{"dataset": "rendered dice on a table", "conditioning": "none", "cond_dim": 192, "norm": "groupnorm", "widths": [64, 128, 128, 128], "attention": true, "beta2": 0.99, "lr": 0.0035, "eps": 1e-08}
Rows from block 3 of a small image flow-matching model, named by matrix and row number. Rows with one number belong to one channel. Each number is 128 + 24 x the weight over its row's rms, rounded and kept within 0 to 255. All counts start at 0. Numbers have three digits each. After the name is the row's rms in percent of the matrix's.
After each channel's rows are labels from the 100 images, of 14848 (inputs lightly noised), where the channel reaches its highest value: "top examples" is what is common among them. Only what is clearly more common there than usual is listed. The data: rendered dice on a table. In brackets: how many of the 100, against the usual share in percent.
# convs0: first 3x3 conv (model.enc.1.1.convs.0.weight, 128x128x3x3, each kernel summed), inputs 0-127
# convs1: second 3x3 conv (model.enc.1.1.convs.1.weight, 128x128x3x3, transposed, each kernel summed), outputs 0-127

convs0.18 155:076117132150106120100118123130126148138107116132132112119106130155108168117136129004143144117129111132107109133135136096163121115125114152126132093145122147117134111188131128139120144138118133144154098124115116101085124128105131150151149100129149139128195138152102133091095110116135135122142141132109076171166111133126144158094124102114089124135145129102144137062148120103128160116146
convs1.18 114:177140120128103138136121099115149101125101117130121102139123125103150166116093113000127121147117117136124157123123121106133118120042113140113141130154110117125122123104108132152114121112134116114103142127137131112054111174147102128115125129115113107171133127124118140150160127170121182126141124121136131149097147119128118127127144099117131106104121146138112129098119110112107105130141
top examples: grey die (54 vs 15.7)

convs0.83 125:101125112117110116117119137153136110146134083116132127130141130133113149101143139031152147117125138150133143076127126132120108098150120140120114127166110125134112145192123129105063123159115162123130123109128116139080129125105127098134145112131161167093188135151095088116102138128150151128123108140100068158120109142143136153083119105124089122131184097135121129095142129128135160134155
convs1.83 119:159111124090135127140161085106108106107117117135145142122125119105076162087117113056103116150145126102125101161125112127111122142073146120115125149135138131126119112054112124159076126141132087143134186138122091110088131125132119146124076124122107136146136131121126136107144126131103209115132125111127105106091154134124120117163125127101198098110124145126122132115121114112135102112126
top examples: six on top (91 vs 29.7); grey die (39 vs 15.7)

convs0.39 105:164137121135112172133036112133148099149138105113139138157147101131078113134118150115085096115144104128138151110066116139140168146147134095100119124108132091100106152146068184103119140153124125154105124122135133138126155135149134146139101138104119113103108107149130113113151121120114142160134134147144140111141142118130066137125098123137127116139152131114126080111061132127097082146137
convs1.39 118:113145149103142091101188101146156149146133126144159127103096130183121136117115069099145116143126168124127089130077139097120083137120109164117146111086088156173143122119147084104115087100141129096123121137144123112131132117139101135113083126122120155123126192128096137137152126118124120151130160106121123126134111100156149124101085127174122104143117072138129126107130125148120117080118
top examples: green die (34 vs 15.7)

convs0.24 101:138114124068040148152103101133115164133112119162141171145165097154142131133137122132126120109137121146160132119127135068157138146107139150132116125098106122111117109133119117152087132108115137113115124126134130138115134104091161137128075140155134125130092080118139111122111104122126145135171144100130136061134125100118148151110125102096076129107082129128130118129083129097138069121162
convs1.24 108:134113121161118152098103127166108135121096113143129115137075120120076109147127119146131135145119137136045165109121120107109125154115092153120119129161122135134147128097116137135101136136129155152126110148119137113140140123187143129111096141119123169154134130147099109077136125107127089128086138164136077109105113099143128122155108129121112117095164075026128128142147118137128141127109
top examples: blue die (35 vs 16.1)

convs0.6 105:123092132120093159105148137148099122119128111149070149132159133055132105142147168171144129108134150137129120120070149110129152115084123141153119110131129122172123131150170088129138126092090098154081121144111108131133152117121189181129121106109165145147132194132137123142105120127133116187097096168138106134122113137134138153124130136142149114141109139125161148107146142102132120142123
convs1.6 079:077130145072121118138100104078127096111150082109096103163139124136116168104107116134110129153102139153101129140197113143119098131112123122114076102114136104116124109094100159181090125139133130127190135081157121112124102167098124095117098153148138107101112088120137115120156106096119143156099161116147146091097145120125124091144165128114120144099134142117127133133119107123128109125127
top examples: black die (81 vs 16); six on top (62 vs 29.7)

convs0.67 092:117188111128114088102130145135091156122110049182107094114109124132158140132121140135156155136136149117134162088149137149111135111160128111126108153137136149139143110179121143131121115176162159068142120112120161101104130142102105130127127158161149130113144147150136124084129088152139123131135104150109074150113094104099111100111090170148124101129173116149132157114137116131127153139117
convs1.67 101:117140126101118144155111109130156121108147131089115114106130114106187133098131145093113150119113099131205072135129111117146115141140152105122113125147154113108109118055125098080101141128144138087131140089128116110122129147128147109149119127114164157132124084151125148224125130127124121151156114128137153131095102141143139113079110109124110106136086111164117116130155127154126147119105
top examples: yellow die (36 vs 15.7)

convs0.85 088:102136154131119126141100158114148137100095173138144122122121141126126154084122144131138091082090088147143134131101145105125172136122123161071097116164133140162160145098090124140130143105146109166097159103157093123116169138129140123104132128118134141141150062121146139136092115145152116146114128154128145117134142153114149205191104145137137130173159112128100084131109129139132119129148
convs1.85 076:148108106123137131117167102137118117112135126114090144148132121133055119119082114113121153150162143154110103132166126144153051136104126092118155129130104118117090128103136127118117130136120152094161109117106171120150112109139142118135136116113135099107108114138098122091115131096113107141099123136134103153116137121125105092068143083135095145075094131091115135128155080070125125084100
top examples: dice: one (67 vs 33.1)

convs0.7 167:172120093110108127146124123146105144107130116105143138138141117126133015125160153156142140134112107135115130117112116127142104143152128120144103085138132132113095126179144141133128160131144141143130154131109113079120126123124158139077110145152114115155013133137118102122140124131120103117084132134112131144117125126140158098115120178123098172122105145135139130086138130135141136112145
convs1.7 170:140148144132129144125109133136130133146126126129103127161159114132131015122137107179106133141103070141115137136139127130121079110185117093148126147135100135120131127136111146137117144125125130138154115179127128126166115147155098118181122137144111125109121133129140129125141114107153000145154131137129120134138126138108141126129148147124131125133128127141119111160134129124150099121091
top examples: brown die (55 vs 15.9); black die (50 vs 16)

convs0.9 128:111115137122103119091120132168134140105134098134154120134123124119120183132121136000149143130131112160126138126115113142125107122109102118167113094126112137118126126177147124159124130150126103156137130145134100111080125111131124143144132117115136149123188164150089116121111115118154133133124130145092103160150109135142143121095129116125100106133153135129122149069143132128154156125120
convs1.9 112:157084115149179127142144158113096162196159131130115125137111130123132147146090128053134127094113116109137104137131155136112145119039137135074137121116086109143121108161138120126127134144129155113109124130123167135095157175129136127096143078095122105156116132118151129119122107162113171102186096143122120134100117122111133115116114135152121124124163128118148119137135085119104131132128
top examples: grey die (86 vs 15.7)

convs0.58 102:161133170135137174152097147122123114106120142115123146131140145139128126177111174085117136158170177138137120114109140128172061135137111138141147120079138119103123105158101141111112063117149150115104099125147145180125131124165101106132160082130152124138150154112116106106113120108115129106136130082117115123108138128131117161122146077117161084144107136129123101128153114103077126111092
convs1.58 069:102114104117121128073171126121119176151149128131136122145141138111136097116143086134131121149122121135133118134120118125120194118103170150100102166161140128137126179107094078114166183132091124145128146140111123105131087112128158159139140153114116141126095148153163183127173152139144088147155131157154117173157138115135121117141102195144106136139133153136128144122138136148155153129161
top examples: green die (43 vs 15.7)

convs0.28 095:110123149150137113165177136155113119132075128131148120142169107144140155120142181139161125107146150117189154101135114185157160119127128183119103108126128129119118166118153178145101149146094146116131099133141138097114133116125162117087157130134147102091083147111151138142101085141171151138138117152151149095104111133163146153123109148100122135132152112163175156108104121141118147119145
convs1.28 083:113142134092104133106107089120130099149181120115105139124143125088083042133110127132114152131101109160038116165084147092108104156149146104113145145134140127097150116141111099123133121101179119129127155132112144135139109097140121117151077107122146136144143089140133121134152157120098109149129121111081138161135123143106118150090138138107135136102120111088119131165132118118109158126111
top examples: white die (40 vs 15.6)

convs0.25 102:143144139077093143131141117142107161117132129120136116124140117144135144094123136053126160127113177144113097123126156132119142118093143212099141113092111120134104152132136107116070120106125133144121119127159122126200122130098105099119147150116116157135129140123111106078082114127142104139150118145105072133107135161123126177092139160137144081126098134162140137121149139109133101124121
convs1.25 073:084144120173156126117138142160156112133166118147135149121090130117148091163097131180163131096124108112151163150124117141176131112141128117142120148146142135109162094146105157140148150145148143125162130105103148109095143132155159174147133119111128095153077089126151119170127133127134127100138131115159136136133124079114116079135156090110151124160181131128087157129130145131146197116134
top examples: dice: one (64 vs 33.1)

convs0.96 141:143127113130122114114120138131125102136123139142111120101141131154115137115123121005150144102121135157137126118130129122132139132072116102131134102144113118117106131153142146146115094149096147161128148088148114137064147118115107166143131102139151132123216123141136127097123108121113153114140115146100102159146123149176117132105133092116116111121128142145118130064116129102154169116168
convs1.96 111:118118125136093137143122132121144133106118128110122135135148131104168109134102143025113128122152167078115129137128122149127096103073122141118143135080117142136176085114125116050119165139141100137139067138105106111089134112133133112113125141115078142121062144114142138128123129108155109128125115138148142120134114098142162103170131143139140129139142129136105117117130150151139125157079
top examples: grey die (89 vs 15.7)

convs0.49 100:165120124151125184130122125096115116143102127112113129154172125137167133143144115072123123123134091181160182146091111145119164168174097129144127097109089117115184095151133142150125110154114146158100130115118089140121118118119140144136149138105148140113117112111129123133151131098116105151115100170135131120163100118177145087125112114102119108126156112126137100062119097107136161166138
convs1.49 110:095146135108125107112117112157140136127133144139172159127088134121134093144119146120140161125132176097134122111142170145111144083102113160129126139141126153149092159152130146096127138142096141127175127162133149140084132133132111141139127111148128111111205161097151133137114134143134098101130135102103150153120181141118076205135118158139114165129115137171110141177137144155157112093132
top examples: grey die (50 vs 15.7); teal die (37 vs 16.1)

convs0.48 098:124151122153135151155123121155154118122100146115197147176138177148138125180169147114140161147170099122067126120114111123121124133137135124161049110104105141084105114126101112113113105093134098150128088143126127131126096129131125128124146142141145109149130155107137153144167137149130116115131147104154091117154105139146193124079152082118127141106123134102113118106144095109112107140126
convs1.48 094:138085089091128167125127138115109072114135071123081088128138102085100106115114157124113105104117115156097121143138104102095144114147160110102098119169173108123102119099120126153151121172112143118107144114145127105133138118112141106145106101115123136121144077141142090124089133108131134117132089144129142134105163137137042125176122157094178117133131135140139102153118119131123117144137
top examples: dice: three (61 vs 33.6)

convs0.107 080:123076154113121133136093094185128145090122156105114128117132133092134118130142099137106107101115159110116164136143142099114136107106127099135154131104135133130105159136131129133147117116098164144134128167132115118164131134145091150148156138133137156121102112135042166130137162141117180157117097126091094092116100096126130085150141100151126111108073079142089153151153125115131102136097
convs1.107 115:152113073136141170118180083089115138139135115099147142122146108131129117146132134158135086138145061168159132109152128095138145150117144104068099121105117121128127092146136117120121152102119115170122090079112129098117108136113163121108134124116103118106099112144132148131112083103112072096104158121134134157156171136103103120149140121143104130129116166099170112132094129099130096130156
top examples: white die (42 vs 15.6)

convs0.62 109:086122142104131029143120115073126103118140137129114129128191128168113132125122130118163130179125138131114123140133126146134139105156150159156111093128161127074098092126119120106112182097135110164111146086138127158110119115144135146126156130177117118135158113112143140110117111117133120106118124144158151184135120158134143115118110085088112171155128109114157162132130109134143129131150
convs1.62 098:193157101131117060129166125156119101165172097124128120131099115110120120123129121105118083103154143141113145112140116116128167145096143121122097132075104133169136135133089116121128112124180117124075085154083124126150135156124129092117093094099129129131081141137121145124132116114131130125114108147118123104115129118104108151144125085061105120124110113121138091099102121089115092102121
top examples: red die (69 vs 15.7); one on top (62 vs 30); dice: three (62 vs 33.6); pink die (34 vs 15.7)

convs0.125 087:175130158153100150093132165120149078136136143149087137107128146110092143104175143149105085148136111144095105146106119093159104079127119141155110106116123132140112124114087128097122165192117102134165100085138128130100105117100130106131169111125149145119063138120117107103134110126136166145163142128165124116169136124157171132134119113149156122141171108141128148097133146112126147107138
convs1.125 088:110133133102148105133129103149100156124079125096131120132133118115148073114097121127162113100129080145123159086113123156103146162149139155127136126189092083100122114092158158129122121134149144108112161142129147125172134146156118116102077128127118081149169138118105128152176153124101095111096114130095150131084115152089110125086108103094113132114118151109148106159130121127126084123142
top examples: pink die (38 vs 15.7)

convs0.34 095:152093106132084116093119125131116150155102123072140118109137119142112119156100147117131193141156102141124153111157137118142062144093124122126160094144128116137125099118136159092084125133134075112150092085135107129127096158076096147124135133135133118141150138138131125121151091159118077100094123094151106151086125136157153128108090172147099107152117144112104136115119140103142125100115
convs1.34 088:140193116115128142141147091149148107087136105156118092134090115134087158130149135075148076153122165118148128117141103121119165159130151156087129134112160126136123093135126123141123142119104135149114127134129183117079143101122140120144144099129124108091141130147130119082130133113145154154138105173109131089164123136091109105120127088096067124093107137085148139098111106129161100142135
top examples: five on top (71 vs 29.7)

convs0.117 105:130130100120177077106135121108098125125142142112117110113079182149191170119113116139138133124109115145148154120145112141138154122126142120131133149139118153119129081159132142173146114184155088115133117127117117145131123107077091109116130140101117115087170192173146174144127110130123137142114132120092093117128101140107159145141132151147158112124085155141141152143159148110149175135124
convs1.117 149:089106099128124124157140102108140107145107138102131121086121086085106092104103107101143118134132113108068075118102111112114104113112099108102123124099128115144123112085116093109127130121095159123105090100128129110109122088111139088131093100139113113102100115103094113109118091105141104132098094153110123079129080108155145146099116100102107121094125110089106161114108094124085108119141
top examples: total: 4 (29 vs 9.3)

convs0.19 086:165118160122113149126137124122122098138154106141119107121113138129141138130097099089096158130112104117157121112130109123136142101131116109098155118112159155162114102103137127147109208123123143113111105145155114118086116131139137089122144114152154126123119057184132136117152112123119118232180111156111115138099100113123127128118133126094177164110102136125113130127119142115111131080121
convs1.19 068:242102090086128095152130118109156105121141128104095100111094122147128109124107155155129132163150139115097134123146158135120103124173123144140076128153100124106142095139100140107155143124111111113159166138105120135164122125152138147151155136129110140150127123132127137172093157131132122098099105153116150135163100149190133141131122133142135117159145127134162102123104104127134151157171
top examples: pink die (42 vs 15.7); white die (38 vs 15.6)

convs0.21 089:098138143099065118128099111105080125142116159153122092109113123147100099136125154136126173142115114133140107137167145133144133091143134152118137137181120136109136136151112086147141147101153131138136113131128136128161134111144110104159105104116105162163111090112144133107089104138120121095163151135165116157061132100139187158132147070101141149152108092132125140108128109078108122111165
convs1.21 087:195124097130177159116130128165179133098137119126153182182150121132169165134123116124164112119166142126130143174103142135177141130156127123118140116107102144151123140116106149116139152129100136141133142154131130138146127155111154159094165142142164091117165131124136143159144145141143138098110130136135152127180159172125123108145139180132106119155134186123147135133117144185138124147112
top examples: white die (55 vs 15.6)

convs0.118 111:139152144134120124167104118099121132102140113124135113122113113107138127105144128145133107132137157131164135128115140107110144130169149084104148073121138123067137116102021127089097123135132132123109166117137145195115142098131142120135089124129158146089100152124085136157135125112150118156128108158130156105123129111126083120129131149115098140165095144087153123164115124125117128181148
convs1.118 136:116150083138155120104121145150119125137130138154134154146134148123098124136121125106098170115137111105105147105139112162133112107108148102132091150129116098115116126126089109112121116106136103161132136163110085074123128168160074125142111095110106115086117150111160123113135106098141117119154148112140114143113132113127185118215150137165144118090177132178118148107144132106118080094108
top examples: blue die (35 vs 16.1)

convs0.40 110:176137126135128108136090119094126121176155129119150100110117118142159079127129123119119122112147093117117148173115130171108150145178155167080160111178087124119133128098114095111130133163166109132143103117136129161078120132074119122127098144119150106118132106108171098142123130101132079105068115133126158111150115133149122103169137125139164142143108172126107109098121124154141103126133
convs1.40 221:103133157152143122140145136127116124117131112109117134128116123147151072110078112043119121112108126116147140115094125137119119105117148140151149140115156103125135140104119098039146114195131133071121104120125150128129113109133139142137143097113116148138140125107153134127122140109097061131178121120094135151140097125112128105055099124122129121123136131155138128125141119144113194114115
top examples: one on top (97 vs 30); total: 1 (28 vs 5.5)

convs0.86 086:139117119102112146118123129132066185131121142136069176160153149119122099132118116099120126108148109196162175100123148097173131125151127112096127149134137090130083139095121142132140123106123138135153179144132107122123114120146165084139166124134123141118107100144167140135155128109154104126165113151108088106109104119107127130090127145145143111123121105117133115114106151123149052137155
convs1.86 080:162149112138127100129116076132114135077149123145150096144157116134133146151114146132118145112113137080049054118105128145107142131112140131145165143149135111119133140115113116107139129155146117141103096111096138122098107152109117153118070117112117142114121121146089135110100137142122137149052125103137138154137126149126088111108133124103092138162073118141102125147144114092084109088120
top examples: five on top (69 vs 29.7); total: 5 (26 vs 9.7)

convs0.61 097:106150152107136116117131129129139131100132124128135144178105153126137128143154139209085119142144136137129134129131122115129097159158129103135163122105176114144120123078126113137107182093125119099109160164139100107167124134157126143120137138138142123103080134136099121114127104121123112115111160167150168117158106124129084096095124145119133170120066097103116121177111103128114111070165
convs1.61 085:125121097148120112133125112122087133144090128118123135132104117135112153109115126041147129125139189109129107109124143105132156122039143137101100123057089140149154134146091082136119139150111112122132120115109112133093124126123115134118115100096108154123145116157137138152136164148129192107138091134155114110130130132134161157132139087137134077124171131138139133088125109133117144151109
top examples: brown die (62 vs 15.9); black die (39 vs 16)

convs0.16 076:114109198138133126148140111058120086141126148130120131134175163129099127133096121096103089141115121149121104109148136166153121126120104098137159117099144113140127177146123088154107147117108085147110165140127122166105135141113118152119125132127142115147138132133183149131122169123087125127126138126144131125094100124071051131159138132141079137159121090105119130097100106148126119131110
convs1.16 081:106106091133107141107131148140118138099120123149084110136097112120126138094105130108117141129130082141080152109143126125113131120102121156101073122116127149105128099131094159120122128090109079122120094084120158103139122115128146132147148115122118094127088066122096133128085071124184117076134105110110118101147127106183140083147149123103125105081115130127134118164159142118162138111147
top examples: dice: one (84 vs 33.1)

convs0.41 079:089115127135118138158186120044097111165098141149148138088160110132092100153175130138125126120152117109101168083098153115148099084095115142086129158101107088133131144125149123131104102111136150168153147121140137171085118113132094159112141118134134140127129140127139100123109139151160114130099108129136137129103106168135150134121121116112128175129113098155111131147094148102124113137083
convs1.41 074:142119147082123108114096084162130147107140103087116091134122138141144119119088119090133118149110110166085104157134113126113128155154176106109137122117123145141093118094106152140144144115081104116108096087132138089139106118131174111138075126118106099116080123158088167127144112094102121127155109153103130092131147095093084129087124153134101104120122141093136119108124095113135087125152
top examples: red die (46 vs 15.7)

convs0.50 153:095134100118121153135106141123118103121120130110120122201136135137124054139135107149111134132134104140135128131135122142161099108146119114138137149127117119126125112143139112138130093128116136125081084090119117070044087097120134140198118115152137116124180138131109124137130125122118098118087124140153122134141109114136117124135138008122117126131126119113129145156124117114124138134137
convs1.50 146:107135142125136124146131113148136105129136117121121128090131127126133065137138147153121119138114085142131136124127131128124091132168130125140133157181115104114121113134116141123130113124190127128149165165109140142051130133147132112081128127130128122127003120128143121124127133109156028102130118130119137141119139121118122144100141070118128171117131138128132134109131111133143126125116
top examples: blue die (93 vs 16.1)

convs0.12 094:128093160080144145141146141159141112151106099169111147124128119109085107103111134149174157123148165136114121131056127177150169175134114085180115165149152146153150101116157134128157119148115140141089130107142165152104146126135173125119157176143142116126131124137125095170137095101113159148107134110132169157092118133146135164160117110108110138115136128133124146119168117133129148137138
convs1.12 080:115120119129147144128115143077084106089143134121072134127137142074119149142131135094153129137137080085106127130184109091105121104066142126124098096097120087130123137111108111083096134144111092132185124161111125119141122139128116111108089125097140092108123095113107109105119114154146093123107129164175100160141154146126130120144129140144119148127133141124101070138105147105110106119102
top examples: dice: three (69 vs 33.6); teal die (48 vs 16.1); green die (37 vs 15.7)

convs0.98 162:129146126127109193121131132101124126117137111117131125132151129125128134134130132133130128122138109135140139130134134137129177136115134176153141141097092096115140133135140136118121000137138137122106097121105113184135131119118106146125116135149137096135077115128125116128122136143117111173115106131152122117126106127136126163119143146118138009137125110135121121148125119112109137122135
convs1.98 120:161131114135130055161125157139131095149128125123117147142134123128131133125125132137127128149158186154129133123125147120091157116102149083149158132189111149115108135138100129108120107123068089140177155082131110125115122111150144118148125117106142206133100128164123145130111138102106129064149131133155147104126134144120132133125121077130140060126135105137128097083124105121120143134100
top examples: blue die (51 vs 16.1); green die (48 vs 15.7)

convs0.69 065:139143134130118175104126144132129174126112120141114109131103152125118119127108120102161165175149104119129079141124144146132086122109138139104079124092097097103127133126113143122119113123126138125105149202118151193138063093114136102089134151124178116114160171156082110119168113120128153086144116143112113123109117137094126133112111106133156090128120124124080117136144122113091093135144
convs1.69 057:161129157177133085124116132153134099124099135121118140120129102135145177102144136108109141158099173121162176125135138119123148127146131098143147166209112105158148071140168146128102131129137137134170132125109107147115149134128099145162119107140150147132139094165155141140094162135124133099148148132140115156193126090079146143103127151121159148147148166130147106112119113146120170131127
top examples: yellow die (38 vs 15.7)

convs0.23 091:113159123103153095193155093094083171115091116131124073140131104136173162163187145047137144165111148128092131080135118113141125137144101126118162129134103130126142104137132127145136140129114134107130093149117118126099112134109125123155166104155119132094158089144109107146128132151147105129138167099129123153113131124106148165119124104134121118111121154136118129141147125055139133132132
convs1.23 091:116074133146115138130085160127123175129161095140138129121138139148112114093107098122143178089123130129172128128128151170103107124072073135072117121131110123120108131165124129122094144093139144136122110112124123124143111141156156108110080131106108111146121130144131111123114092148119136127123103085137135179113141115163125143180109109124106141139121123110160127129126079145079057160149
top examples: grey die (34 vs 15.7)

convs0.66 083:108185102136118113115105142114158104123138128105120132089160162112132109122150100137148130123148156166138134125097154150159056100144128128110097161159144110112169129162097152128118116158134124130102167165151151120126059128166151079137121124132131125096128104158132131143136138167107119059108121155129139116127113127129125168157115106103160140148116158112137134109127063107144131139146
convs1.66 068:149127149130124127133165092160111147140109131132153117115083127133092109088110120163109140120125118127132112120092098110082135134134060116108105125065124130150092115110186117156155107089084165128130106114122137138146120144123112151118123107170108120146138123171155071134104156098098116144163169126147135120128164120129144088140145156128134104119158128137115151146181179140116132112102
top examples: brown die (52 vs 15.9)

convs0.89 120:101143119069139150123160144156140135086119150108127123104073098140133138122113110127144139142132116153129102126139137121148138114128134129140127182211138166116172152171146130146136139156145154095112119079129114075108099103129111101108137066139122105113143074105101130138103074110112112152155125134157124123154129123133132140065113118128135133133150144136128158135157135152093145112140
convs1.89 097:151126115170132159135123149115088144120125110118122111124094125112125082102120123087085113100134101092102143096127076116118118156118107148074145106086137101118107105094122119111133148130102101143193102204122141187146119172134148109132118142139155111142167063180157164130149152139127142115123119137147129110125096144154087131147141126122130108132120134124132124141133118121137158116122
top examples: teal die (36 vs 16.1)

convs0.72 094:079159141155094097125112121124095116135128104094114117101137115132160099097164097085141121188127111145144149131161143120146103108112116131157117137139142133135138128163167184119125102091124087134135140135149127087119120117111121101142180126128126081130130099138166150123147108150157082137089109098114161152122131117152136108174116109095082098144122118103100159103135150101172127161117
convs1.72 080:156137123131165183145135164125115164118149180170121151166167135133109157154123178150154120098147148143115138122089135128124153167113156150110110114103131118120128113165133104146152129154091139153126124095159109152120100144154135166099108087109118164115139134130088087127093146106122157108137138164161149107113127151145123160144158144174143142155135099170156107144128089162096139122128
top examples: pink die (35 vs 15.7)

convs0.127 126:089132120138101104121161114125146144128105163120097127114115157081161162106134142073147145111108143127121134100134117160112103087151139103119128144113097147141152089117115101167112138143113155128134108135144140110126136144114097103145173129194135117105195127136096117106130128134138142128131149134096134130152131152092131213161132097119140096184108165127119140130162125132119180136119
convs1.127 101:126130148107182118110119121108121108111120107126137111149147113126103110115082130107141144131089119126128108141159129111153142160110131138107113135139140116089104119117122108114160103125105096139122157067110143150093071132123125112134113130095114128123071109112135134127096113120132119082095105119190155090127133103142078065143108126138113128059118118163104135121112123097148067100158
top examples: grey die (41 vs 15.7)

convs0.119 098:121157131139136170126132111121140113151149107141191131121131162137067164150154124093120104143124149187112087113124186114156128126106122129116099107160133135159122129138110136119123129113107128131073157093107118157152117103132104096107135094107131123120129109156139124101132141125137151123150134114150128108098137158163130171116131187145105127200111108131146094118083119099083120161111
convs1.119 099:119126121116121145106117127122131091122099137116064121085149126116137060111096123076126130120124100099105143083131096136103107125122133114112102142088132134118126150092129100102099131122156134132160130080137127135049129128143119100161120144118132114116106110118113101136135102124121062133111101125130108101115141127132104134105111041091138132100111118110108128159159122133141122078145
top examples: dice: one (79 vs 33.1)

convs0.70 088:117131124072133127103141132135141145124156141134118116096131150132127190133112090162146123122117125150110174119152159120176133171088141107113111165112102144132134114127178135132151116126120118174135137099136133082131120153055111093129155148118077127153144139114107134103151177126101106105080111103140122136157156126121134122081108071146129122156167137136100141142136116117169147117137
convs1.70 077:126150147170149173144137135116135134123103124124122123140130108115087106115113162056125140118143128111126128140149114120110118087157097110141111116124119093115129134115056115147095100136064124133141156122133126174129097138182126142134096101138138147124143086139160123139124114152122147097190147168156118131105152106141122145157154168144116154126092081132116096133175124098088136118118
top examples: total: 5 (27 vs 9.7)

convs0.121 090:162124123114112122112103120121148104196114098141103142107134139112162103157143106120113126165121106148133125140114117116116123128131116143100122150199127135114157137147099109129141123145144163136126176092148099112090152117143150140129083131108157172144112123119136112097186138121139121163167112121173114145083093137152155077185120178107101123141131109166099126118100135139110150155147
convs1.121 087:102119111128113132121112158107100136119111109106111176146178113145103147123140100149130111153152179127084128092096134135130136115140163121142142094118102113134082117167126136132092129107133117122142114150082126104161111125134127107140132164141150119130162110140175127144126107126111105154094110137114191102133154159118098142089084083113106162093111148053143113130144134104123078111132
top examples: red die (35 vs 15.7)

convs0.110 114:147137102127116118129136148120129128103114121124125130135097123154124144132134135143157094130176155127132145130127112095085156107133130139113124201120141146121166147164174178103108150162137176136135142151131122157134173141112123145092119146084120135116121098079136114096075088103121104132131090148111128130132115156107110112108101137115118110093140105076072162120111110091083115081117
convs1.110 101:142134141132140170151121122149106132140122112122106137105115136154093085105137159124119109113121097157123137077173099118102094124120151119099158082188124138134103083109154127143147130128124108135133097171131127121122129113111164142160142122143163120086084136147107128140096124134112099111120100144123165125118123153159154139143145174132129167175127171169090046116121123151114150149133
top examples: dice: three (80 vs 33.6); one on top (78 vs 30); green die (46 vs 15.7); yellow die (46 vs 15.7)

convs0.102 090:117149109122121125139118151059122182106086147123109116101144099138129126118120121133092155111117161142137130103100152119109125093151124158028138157132128073137151132125119131091103135150161154080140139126127122127126097129126085142152074075119112117118146127152154105111104121118123072118114146152126140140144149135127096108119134109146122142152113175141121096150087134144135112115116
convs1.102 075:131111120121129138100090101160140047134081151129082124135113138130096152115132138142128136135114173134112136141140095148145118142067127079189161134112112185128127182112161104132108108106101136147147123114128154127130122151096139121120154139122128112132100138114111122125095129127130163105114130110127130119129129139156212115124125149055125126115124095140119149095140132140100126150144
top examples: dice: one (95 vs 33.1)

convs0.0 108:162090077128118104100139135113111161147142118119102102130126040085142152111087131124169172073122125140156151119088138127136116122157126111185146139123106157101124111150130152088128150165153140143143116134116111133118114131133136140112126122114130130126146176118132118129123081128106122130074143114155119121157164144165130144130051161155118107130147159158104133145131149126128111137121
convs1.0 115:129114162154122145144119172107146092135153103145122131117167134061146135130144134081130136135148129155141157130146157124123143174134137132148104141146146048090125149140139144123164132138107066143098157121114123148128137128124130146138149144098141159153126073125147111103111127128134131145186150161125143140146141115087144124177167110142139128103166154122127092150155151125154188126126
top examples: black die (41 vs 16); brown die (39 vs 15.9)

convs0.104 092:147134126086114161151095137122150091157152156117109146134172138127108096137172143185110113091170129143129129135110144108158119142158138121112128115158132068127099134131156115097074104132134155111073188156152107117136094125159135132134129100144158123137071083159128108113107124153126138113161122164100119143100127097126136087125129121134145092112149137127079120110122144123102118113112
convs1.104 067:137147132165120102113139116126116180122085122130131153091109115126137070163125123218136134165101145107158132116078138131088121097137132122094158135099106162150134147123120158116136139152144116132171135104134164121146139124089129142110115127174119137133184151134115138120148123106116117107118127093145161132151177141159102157101108155138128155115124133160085135168167142121134153142149
top examples: brown die (41 vs 15.9); white die (34 vs 15.6)